Weights of a small image captioner.
Model: 48-pixel images, encoder arch resmlp, encoder width 160.
Data: trained on single toy objects rendered from many sides on busy backdrops, 9.8 epochs.
Rows from block 2 of the text decoder, named by matrix and row number. Rows with one number belong to one neuron. Each number is 128 + 32 x the weight over its row's rms, rounded and kept within 0 to 255. All counts start at 0. Numbers have three digits each. After the name is the row's rms in percent of the matrix's.
# fc1: MLP up (decoder.blocks.2.mlp.fc1.weight, 1280x320), inputs 0-79
# fc2: MLP down (decoder.blocks.2.mlp.fc2.weight, 320x1280, transposed), outputs 0-79
fc1.830 097:122092155118091118101103167136137128192188041118133123073112082089088116120134145120104182171186135097116156133082123077134114115086168056110159148131121082132121111154098127116100058170106155164084184070136113124208086120040107159183120141
fc2.830 101:134151124084090105064122142078196094149134156176115097188087129137088182197114064062125146111126153134196158143097104108086143191172124130208130109146142147145112153106112146081118076151158168084103178183134091133134169087119159105139115180
fc1.831 096:079132177151154163118133142106142143138124112098177123173148145184137137127127118101102177129082166123127100098112100127117144118080160138094138106058085153176121208110106196116144066144085136082132097115150165155137112085160142155093130134
fc2.831 102:093104149120090132133110146120093080120157121086154144057167140175065088170091141141166175135098149087145092141134117144147141165100099149095054128119133168178125125142067131078115095151134136096196125125074126142076128158155126093096153103
fc1.832 106:108124066071141107159120115102165161106140141110181134118112136086138186138132084114162049131074167125151131173173092139172138118171111082154129152123097114168101123112057153112163162168142191140123162134128121121154136088116137125169121114
fc2.832 102:163129117193165136137098145175113114147142146187143109155122128153143164152153079061149110123105099133101116096104147130097081089120124117163147110142171117138125140118149098165152150116165059042105139129165101109109128127129125072098153130
fc1.833 109:138148090102164148110096031099156137190138083104143108156159119089144158112117156127181162142119186126128156159125156126158189195137138169079144110114133149153095113106214163117087097117134122091151101104111145109141171119117151123193138159
fc2.833 106:143146167065192090092157122105073132064209104077131137131066130074118138162129075186093122094148168121119119130056134081130087169186138098112119100088142135110151096104174102150124105124134112168151072194147168118129148030072201097150134091
fc1.834 106:039147104133146114113093142099096112131100114149137073048158047100073160127136118142135139164105154137169158142120165062063202149156162083101085106134158138067122155100163148149047064088136085117113035060125139052136090139124096072097095115
fc2.834 103:118133109084087148123096135114097175123120095182124149098089149126058141127109037196059133113116163068132119189142128104082106158092120084105181106073105133140139049109109095140115120160133153103143108123111094109077127124106143106121158111
fc1.835 102:102141123086092162133097177121158097089138136144122155138112174166134125142128098101104128079157145066069171089168125089125159152106092142082071144076109175140104162157117156181067094128098140045082145082140119112081117122089125161129142135
fc2.835 117:134151168072117100155177049137181108102126141094134117135131124135084149124102101175169121100203081093114136180115161120087118193148131061107141133086070220145109156086090098202143143163175080092070189126095172112135102147114119167099084108
fc1.836 096:139076138101078114090100157171071129126149086113193146117128097114131111140112086102123138136167162158154134125107152114162185090137184194101142141161068156191141121118086110176159134145126126124121068120108128106088137137164150088182111082
fc2.836 095:172136111146112110118128124120087158190157142135141129182089140093180098134161116150150149149131162123102098138224129175108107120095171113216134200116162140165184096100158146127074106127085149152112114118155108147162170147078137123139193073
fc1.837 105:091155086122126135144086127090108091090149123152130174107163146131126157099118108179173115086089116187123125135150059117102109129089088140067090122151092147074100097128135166098152151107137093142104166121115119157128136081155156126138145119
fc2.837 096:116094116027107124113130084146117117126124093098121140103117142148091147034114153110110124088068208042081090068122133181132128125125128177140174137178119108107147069151130164133156139103135073094140131166130099102113145114103153218072123088
fc1.838 104:115102187086151148170101103154095083149108117181160157159126098151144082141077134131071173138124108070152115092180080119137085167060155135107146132114080126115138146119052057148096168164200155170116119151175123149112155166105180122104151152
fc2.838 094:084148125158110108141140042086117082183149130144158071141122087140130143131131074174161107189104109118151178095181110130107176068087138159086163140093127165183109152140086084155105070173184153169172086150112121068181122090128148121174193139
fc1.839 106:143092137094114117164115095100113108121114133110147099153175082159119110076195121077187149129133069114160173121122107133176122081119068201119095115134073106144096063135123149123104122135192128107181117172110130092105144177109161096135126146
fc2.839 099:118172164084153128131118132112122124119119152053163113180127136106126129168105090109095087098154102115144096053099114135143105094077154121164124044163168082130121192152140194134167155142105123084150112087135110162145110187122170119143116199
fc1.840 109:094149088185211111144100072177101128165112176106089167118142123077185182037155131183106112190126113117123170119074090152100150090076134126128128180129137141149115121129156134095102108139115078167120154153130117110150161152097093118107150165
fc2.840 107:051150108172103145162130132140094119116154186141153135041150112095099130136164105179109143141155099185101120158094150085082187143106098183170116129129119115138164188095103122149169192133122089144085144079140142107071184111128151118100127142
fc1.841 094:148067114090085196211120111065121122072128139165087151153108132155079152099123153113123183117185095142142055125097105114128101136120126133136164113111117143110165087059107147176164141067122130162121117090071084133104137084093167140140108093
fc2.841 100:135131085129037157100122177111139137158136147141113150104190120111107140186128137188079168121152119119103096129138129086147232135092119147094087183127133117101131163083139160169142151082097112180177100081107117196080144122111098055145078093
fc1.842 086:124117119080145135171139079122134166106166124079139113089105115205113162093086139077140147130125150180145111110150128101115139082182112133095150182113094162156112118087103150106090118119144114124148153161118120174199101151148169178163110104
fc2.842 081:117151085075176092139177130138071115148182130135114126171124155113142132082100114133165160145134149203161128112151159134161112149163130147094162172170155161061138171156179144079115132062114108143144126093111095076184188102059111084115154068
fc1.843 102:153093178100114154158061124099167184171118132141176117168083127079117116152046107168163128170157125178158176084150153090152160131142167153104158125167109162130071132170116155122178087095155113141195140111101159132112086192094161112088076175
fc2.843 105:119101122135124086133074092156120121101152107107124197140136146135170156089124118166131136124139168127137121116114104162167137074147077120176139168169064144137147133170074154103159161105164095131043089175127090130118137130143102138142116064
fc1.844 104:115059064103143042169101154166091070127155198117183163081146142111091129162143131148111128107154166148141105189135100143139111164135156105116149086115151077138133172173121134078115143115153105096091107051142085161120136176096121129181072099
fc2.844 102:123122107158080159147185128177103140101118095176072114096157138151115082108177134164109084167165126087165143127106133140071095185160148160255127163135123087072116139104134192092165124125152093132084145116157174179161170110165129102095105134
fc1.845 105:111088087073181078182142149155149062091110142075119211095124186148128142122187130162159118123111103064112148147091102128088111139072102084146088100160172110179154116135041151086203126153100154066074156135144056138170176143170181138144140137
fc2.845 086:138157110077122146076161188072174107176143109115174105093133103119121165169128134106092129183151139148135132132091133184151122103104072112124131111105180111099144088090217150139139073111172081202126108117129141139128141074100125109137141162
fc1.846 098:126150136152093066138104111109092098106111126118145158114069136126108181157154128193105088115165103108184137126156135091143176144155154100140116061189123094088066095149143158129123090093115137100084140110126155116147152120151192148104141127
fc2.846 093:151101146137083142098178125142134158114133102106162132111120167121100135083141109147118154097184168131198131163133088110093138145143123183116183119069186201136090121114113095124112131140136093117089152128141190116097108152148145163159160127
fc1.847 099:100134069123084123135106101127086102090155134128112097088152131181140134119117101101159120130066093134151091119116113177129104093117110091102105114114116110129116104096145102091091142125132152152067080101176119105092097153185122156146124237
fc2.847 099:099059030119065129127118135092123139102100163166160124070150113155080136123147056166169147136149123133117092081135171215164124140132142135120135126113108099122136128137081168146124108115101093210078079088109093122122166154153178188128094186
fc1.848 100:190127114079150149055087139155146128104132113066158109165099111109127075135130076107148169189137130128139115132124140076134106071152120153117180111160087096064124126117147180111173045111115132170083146155138187090062055172162128100126159121
fc2.848 091:151164085082137119073114143111171065159180108135132119177123109103095109120129105098131111156160074074103189103134166123156184057123079133132079124092165102123110184062103172072155126170108082121118149144080155141126094117117101170108129131
fc1.849 104:119122158091159149121131121139121102100128128131064173137133121082153080096111148157118079174071132126175169147179095135147134139145152149156147158064120119167095123172152109124058223105162087151149100140081104136092129112177118126043132129
fc2.849 106:157127065124104089127151140151070135169098164171121140102125135089145129120102109113149132146097137122108141112157074105189135151091110094171149157161159138123156195121143147120132086152165132154139164048124065185190094160086135116126089040
fc1.850 100:190150097171143116096186104121135097158127111136184171084136123137168100092103110140164107089079115054106153185115115145089125116139140133085147084146115126071128082098103120175027145103082106169100144129136063125151146130072071151182138158
fc2.850 089:167113125121111130154117172111110089108076134136159153109178101116140127106175157077138080130099079109109124150125130147106173077089086087139108102148148117131124072149118079087057173161151185123161103129115135136137110132165143141146127120
fc1.851 103:129133160148126145124128086073100132161205139135113122113109147120157129144122131097101159133099144166105154143133144071146158111093179161128079121085116170197126125183090185139115135144208140117090097122171124096185118146094067124127089204
fc2.851 101:100168101115052126118100120137070090176130128145063120080133072101111163167117107162104174128107119108095151225153124165047158151101138151096122125169111088146122138101167087136115060185126172123124127128148061123164128078120181133102091098
fc1.852 102:112146099092155187053149092099076097083161146113075141150157130149168140098066139170125154201124084137115117116108168104131125121153139116083117115161151139134115123130140162155152065206116079120139179054109095101121069121090115093148160115
fc2.852 116:112134126112090151084114141091111090172089155178126139129135121149119161144124127082155103112139104121131214116164137121097178126129105127193115140117126130221118086127128126121163116164158133139114115168110100151107239179065098130202124083
fc1.853 103:170083188139131084183158145144144151193131118180192194140139160100114107158118079156138135197061188080157093102119151115095140075118128100179130174102109075083101145165194164085153121134165130107161163170137112084150119192135058034150113141
fc2.853 097:102135095109092139140148183147111130140157149131135140134175133109133159097107150154095125130108140105121077162070143183147164110093139161125118157156102130081134123147110139138163175139149132095111166195069132159149111167124101098111138155
fc1.854 106:145137123115124097147130120104122185068148105167097153114106201132160087157146156105140146086093114163138175135078166075075114082097190113132126109167151168134132125125121179123125161161183123106059145134123097071180109180142178109139129176
fc2.854 102:134098101119088090064097148130145144157127142117135084156145118051207088187156115077152177111117164109154155162073088159038076135150159113114097179123150129185135115139117109154114104132165131105086164130101051132144080130107138191099171124
fc1.855 100:076084191067093059082045106193136113149184148123133093089118154149161110153110130090158117139137175145146154199132112144167113202129149137149071161142151119161120186110135150142067120146124141101135102153089168082141139112090151157132113123
fc2.855 088:113130139113177086105083114174176137153142156180126108120183132126106137144182144159166094113119116167138130087084136117135090189137069120156128058142115100145094128142141173094163064128134146085106120142119186116076110139101156107124121117
fc1.856 097:193102089121128146110148173150154146143046129070110108156152095178161182103148127154129155072137119113135133159130103068128091137124161134095116071099131101090140147097132153169128121058117119149133118156148118144140123111148139094120066081
fc2.856 101:118121150100155190134165141141158159075118109128130190059141118139150171185138133106164161155169139125154098110109134171145156157172144115155133151128189092088145147128101097164132144141119192101122146109111126125165131112102095143161147160
fc1.857 099:168038139089128167077080124142144117146141197124139104145135095149113088123151184149226094161154095119153170099089103119167168118143123211096123102149114125158159077103134105151202154120156139106120105119098184111118144075095145110144124105
fc2.857 090:118116162118104123071111112138090136140119145133099144141105069103150093172124146124149086106153147143120150173137146151137107134162186086132091167121148123154136103118128147106111116158092087160171096110104095154211106150171139126114170117
fc1.858 108:126147142130130098192122153093137121132112178093139140122229114154156085119092148148177123118122089161119142137138081097091123138101151133115155189108089137168121146108108053171107096072075152131051125151114179187118144130157149080167105134
fc2.858 101:121189112139167155137112119120130161173098125092119158090084136143146126194096100096180143100138122145149140053162099111138154109083090125076074153115116080130162169100145150189040146154177164206122115118148173133085175202091130137139077070
fc1.859 108:102182163111122104184104140142097183081131158171134092147166137152208128159134114089148171105091110182120156133193172123128159151127142085183140085139112130147112194147112097123111128104206168132156182142184111138141122170178139121136194142
fc2.859 110:130113124137106150126145207132115175135109127061151093170149134130155125121131126146177115139122057135122129115125078099107169126150173129103119142119145113124149174093167135121183108144200138082187143089141158125147081140171137083144099099
fc1.860 104:195087099114152146162179116038088109093091138120138106151183188119097124121067150120192062106145082095120127137115122078132172150204097105097141136162154115123176129164121107107200113221122105157150136166096127103128134123092156150112135119
fc2.860 090:091164112171144127109157148132111170106133141167067068187101148106130107130124089133029148161118119125117064074092091156167159149173071174126104118196097125128147112130105182103173156169173090125121130149080116126157080163144210132193094158
fc1.861 095:200079137082096150085124143105138131080104158150181077160086129138090077138140187165188136108105144177120102078067124143159140156113064153116152131089122147115173072111184090135154155133123076131079080141111158110109128157102156072124161112
fc2.861 093:121147135151097131127160117111111143153083137158218147101137163121138133130131202132127112142158165178111096183084180145144109128223118092075141100151147106107139122102085075154174174143108085187092142101140149099155134141168154110173128081
fc1.862 103:107060226133080208143135177120049165166164169114121102153134103156178085092157140114116138144121102132179119153100109093169157069154174152125107121103116100144107129096077064198100127103118098123130167163135173106113118119174156105168132043
fc2.862 095:095092097162106198111152140128109161171118121157139208142127160158157093162089102172144127123176138172098091155144161168101136152107131051152120153154119125161149157124089164033165112124128116163132103090102146162160202129109132118147149122
fc1.863 094:125165141121163098101096086134056122049103116084093103126162120130171093133139134084178179096114124106072095115190101087116099160121106109097144208109073118126098129157150120140126146111119133126179154145074169153149112083157140142151127119
fc2.863 088:133126098113132145050181134107143118146082075113152121106098096114164119106114138083110131199088109126154064123181207171071125127138074148164149088151176159148184113113129076120095158121202123136101182105121134150199149165149115120150092117
fc1.864 100:150069132080165126118079094098132130128156172111096132155130124134165126103127124150232098111202136136141167162167183147154155096124134182126056154157120109213163154184148111173203137123146147148146119130122135146151146123145091162102191178
fc2.864 096:142141093125124109093063087122098159119073126172085177137069203095143081087135160177109088113147111120075151137100104145085102127166107189153144119154152122127130094091117125162131073147112189110150125137122113088091095123101072166116196138
fc1.865 104:098108104154161147125090106149126122092131162128171154173136139171104125093090121170094133119118138094097157183100079066149084177141053132126093185130140068130090126195110087161199122144097116138165110133059139108103116150144133102109148168
fc2.865 098:092122074125105114091148169101110097120093132155132115153105158150201134070113116165125178147130141088176159105111139203148119168149122162133102099183083080148112145076116042136136102132094125082115179155108170101072248171102076180099137083
fc1.866 105:144064147075145130170125166109090126167158129080182171120151193147062152135154117058135153126149137109122112122100171125142165138140098101108144138116139105132140103105097100135134146123130138071138184145082102145110111134070163083082125094
fc2.866 112:131148121111124140114125113186127113184140113071088164095094116111170093120146110161159066107108117122152129137120090173123115125135156150127082085062177125097102110129164092110144059199126080114108124151142103160137139099124134092126135103
fc1.867 098:138172162126134070139141113142091114085152121101170155071032131204110101136135175159117100143097142135086133119095070179134157120148184106124143114172095175142127116103106113130179200188123052135131104122124105141135165141101132128127130138
fc2.867 093:186118113152142086097135083079158143158107164150179098097112153088223131111104171147171094142108154157128110173162102142158143125129070104171187076120172113121101175164131131131189149161114139108113167122162119133119172168080118108188119055